From a checkpoint of a small audio frame classifier.
Model: arch transformer, activation relu.
Training: 4700 steps, batches of 48, held-out accuracy 99%.
Data: trained on strings of digits, spoken by a formant synthesiser in many voices, 5.8 epochs.
Rows from block 9 of a small audio frame classifier, named by matrix and row number. Rows with one number belong to one neuron. Each number is 128 + 32 x the weight over its row's rms, rounded and kept within 0 to 255. All counts start at 0.
Before each neuron's rows are labels from the 100 clips, of 14976, where the neuron reaches its highest value: "top examples" is what is common among them. Only what is clearly more common there than usual is listed. The data: strings of digits, spoken by a formant synthesiser in many voices.
# fc1: MLP up (model.blocks.9.mlp.fc1.weight, 768x256), inputs 52-103
# fc2: MLP down (model.blocks.9.mlp.fc2.weight, 256x768, transposed), outputs 52-103

top examples: "four"; reverberation; last digit: four; number of digits: 5
fc1.58 [103 175 116 144 117 155 117 106 116 157 125  99 141 140 133 116  95 126 111 140  97 102 169 140 165 135 109 103 100  77 127 176 139  11 129 157 193  81  59 162  94  55 152 130 159 109 117 134  95 144 136 158]
fc2.58 [132 143 153 111 158  60 155 132  60  88 144 175 113 128 146 181 183 177 151 153  67 189 121 159 133 105  84 105 135 202 105 115 149 211 114 113  87 146  92 123 119 178 137  87  65 110 178 121 114  82 175  83]

top examples: "two"; first digit: two; last digit: two
fc1.617 [127 114 169 138 165 132 110 140 127 177 144 137 142  80 136 153 125 169  99 123 126 160 142 122 145  82 136  76 165 185 191 108 149 120 110 140 110 176 142 191 109 129 167 146 131  59 130 122 126  58 170  92]
fc2.617 [107 143  85  52 105 164  82 101 129 126 102 156 103 174 158 119 127  68  95  84 139  91 143 158 158 128  97 137  85  40  97 173  99 105 107  67 155  91  82 102 163 100 157 126 142 121 158 150 176 121 159 123]

top examples: "two"; last digit: two; first digit: two; white noise
fc1.245 [123  99 134 110 141 107 210  91 144 125 104 150 101 132 139  68 186 115  75 112 171 131 135 175  69 128 135 107 149 176 103 101 176 161 131 127 142  86 119  99 161  75 101 137 187 106 155 155  72 135 109 162]
fc2.245 [ 40 163 144  97 123 143 117  85 121 145 188 139 171 117 156 120 136 128 146 152 154 102 155 117 131 127  59  87 160  62 149  92 145 120 188 198  73  91 132 197 102 104 127 126  83 198  82  59 162 147  60 115]

top examples: "two"; last digit: two; first digit: two; last digit: zero
fc1.303 [ 78 122 145 147 166 171  58  78 168 168 112 138 141 128 189 131 115 150 134  99 101 152 109 175 122 174 125 104 165 194 158 127 131  91  57 125 175 130 101 180 106 128 178 132 119 101 134 121  77 137 123 121]
fc2.303 [150 106 113 104 129 129 136  76 110 118 121 187 154 109 108 133 159 115  82 114  99 128 103 148 144 113 139  49 156  93 142  98 131 100 114  70 148 111 176  99 109 140 108 128 131  48 212 156 114  79 160 140]

top examples: "four"; reverberation; last digit: four; first digit: four
fc1.54 [189 109 151  95 129 196 119 129 120 142 121 127 123  81 110 121 106 129  57 151 145 157 194 108 100  58  47 113 134 151 141  92  87  85 108 162 149 175 100 144 148  98  94 102  95  63 131 135 145 113  75 142]
fc2.54 [104 109 158 125 149  93 132 137 157  65  89 147 106 192 115  69  90 151 117 128 109  76 108 141 152 126 164 116 141 145 129 118 128 121  99 105 172 145 129 158 146 158 193  80 132 138 174 125  95 129 133 105]

top examples: "four"; first digit: four; mains hum; last digit: four
fc1.568 [172  79  99 195 149  91  77  92 136  93 112 226  93 166 156 136 135 170 136 137  60  96 166 154  76 110 172 109 107 118 171 121 193 123  94  85 134 173 100 104 123 113 144 104 132 110 110 145 117 147 115 121]
fc2.568 [156 111 156 137 121  95 150 137  82  88 111 113  79 173  43 109 163 123  91 163 124 159  83 138 150  66 156  69 126  89 119 123 133 181 140 154 154  73 122 103 156 152 114 125 110 138 181 146  85 148 127 121]

top examples: "six"; reverberation; first digit: six; last digit: six
fc1.347 [156 123 117 138 132  82 167 119  91 124 128  87  89  95  95 138 135 157  73  45  98 166 113  77 178 106 121 156 125 145 141 179  97 213 127 148  81 182  88 167 164 127 125 115 128 117 140 106 170 106 148 114]
fc2.347 [132 108 133 133 136 197  92 137 133 194 149 140 185 151  88 142 199  96 136 147 204 122 144 164 175 140 119 127 107 137 117 185 100 126 205 137 187 111 156 130 148 126 160 123 124 148 118 158  61 170 139 109]

top examples: "six"; last digit: six
fc1.311 [115 156 218 107  83 137 117 103 111  86 119 156 103 151  88 148 136 164 133  64 135 144 165 131 164 160 129 124 126 101 169 101 108 132 125 158  83 141 138 178 193 202 169 165 139 141 120 148 195 134 160 121]
fc2.311 [138 121 139  65  73  87 128 144 134 132 111 119 135 144 125 163 160  69 158  90 170 170 124 119 109 109 109 166 141  89 157 177 140 121 164 143 157  94 135 173 187 169 126  85 186  95  53 160 145  56 173 151]

top examples: "four"; last digit: four; reverberation
fc1.566 [109 142 151  81 140  72  89 115 100  67 198 125 109 145 169 154 175 133 128 133  80 108 162 155 128  87 155  89 117 122 110 115  88 149 126 126 126 198 160 129 141 144 123 107 115  68  99 124 136 142 192  92]
fc2.566 [ 87 114 171  95 131 149 119 122 130 139  68 219 131 127 134 143  89 155  89 134 130 112  98 114 124  91 184 130 176 149 108 119  76 136  92 112 134  51 135 156 130  38 143 124  75 148 128 131 146 194  96 147]

top examples: "two"; reverberation; last digit: two
fc1.562 [ 97  74 206 182 110  86 126  79 145 109 141 160 131  94  88 140 128  80 115  47  83 120 154 167 136 140 142 117 158 111  58 154  94  85 132 101  97 105 151 145  75 145 114 128  99 111 105 157 137 113 126 156]
fc2.562 [141 189  98 127 101 149 116  83 110  94 154 141 144 138  50 100 148 141  93  73  70 112 119  95 100 140 128 145 115 153 127 120 129 167 192  93 117 100 101  97  92 111  61 209 171  82 229 143  84  83 161 146]

top examples: "two"; reverberation; number of digits: 5; last digit: two
fc1.204 [167  86 132 118  68  96  99 152 112 159 100  94 106 129 117 106 143 142 143 101  98 165 115 119  90 140 157 115 124 109  79 180 135 116  53  78 127  83 121 141 119 131 123  94 121 117 123 163 118  81  87 140]
fc2.204 [113 101 109 187 130 152  87 141 128 140 185 153 105  95 140  90 147 130 148 171 116 151 129 132 216 150 173 104 103 129 175 113 148 142 134 119  86 165 154 148 147  97 141 163  95 151 132 142 154  71 151 135]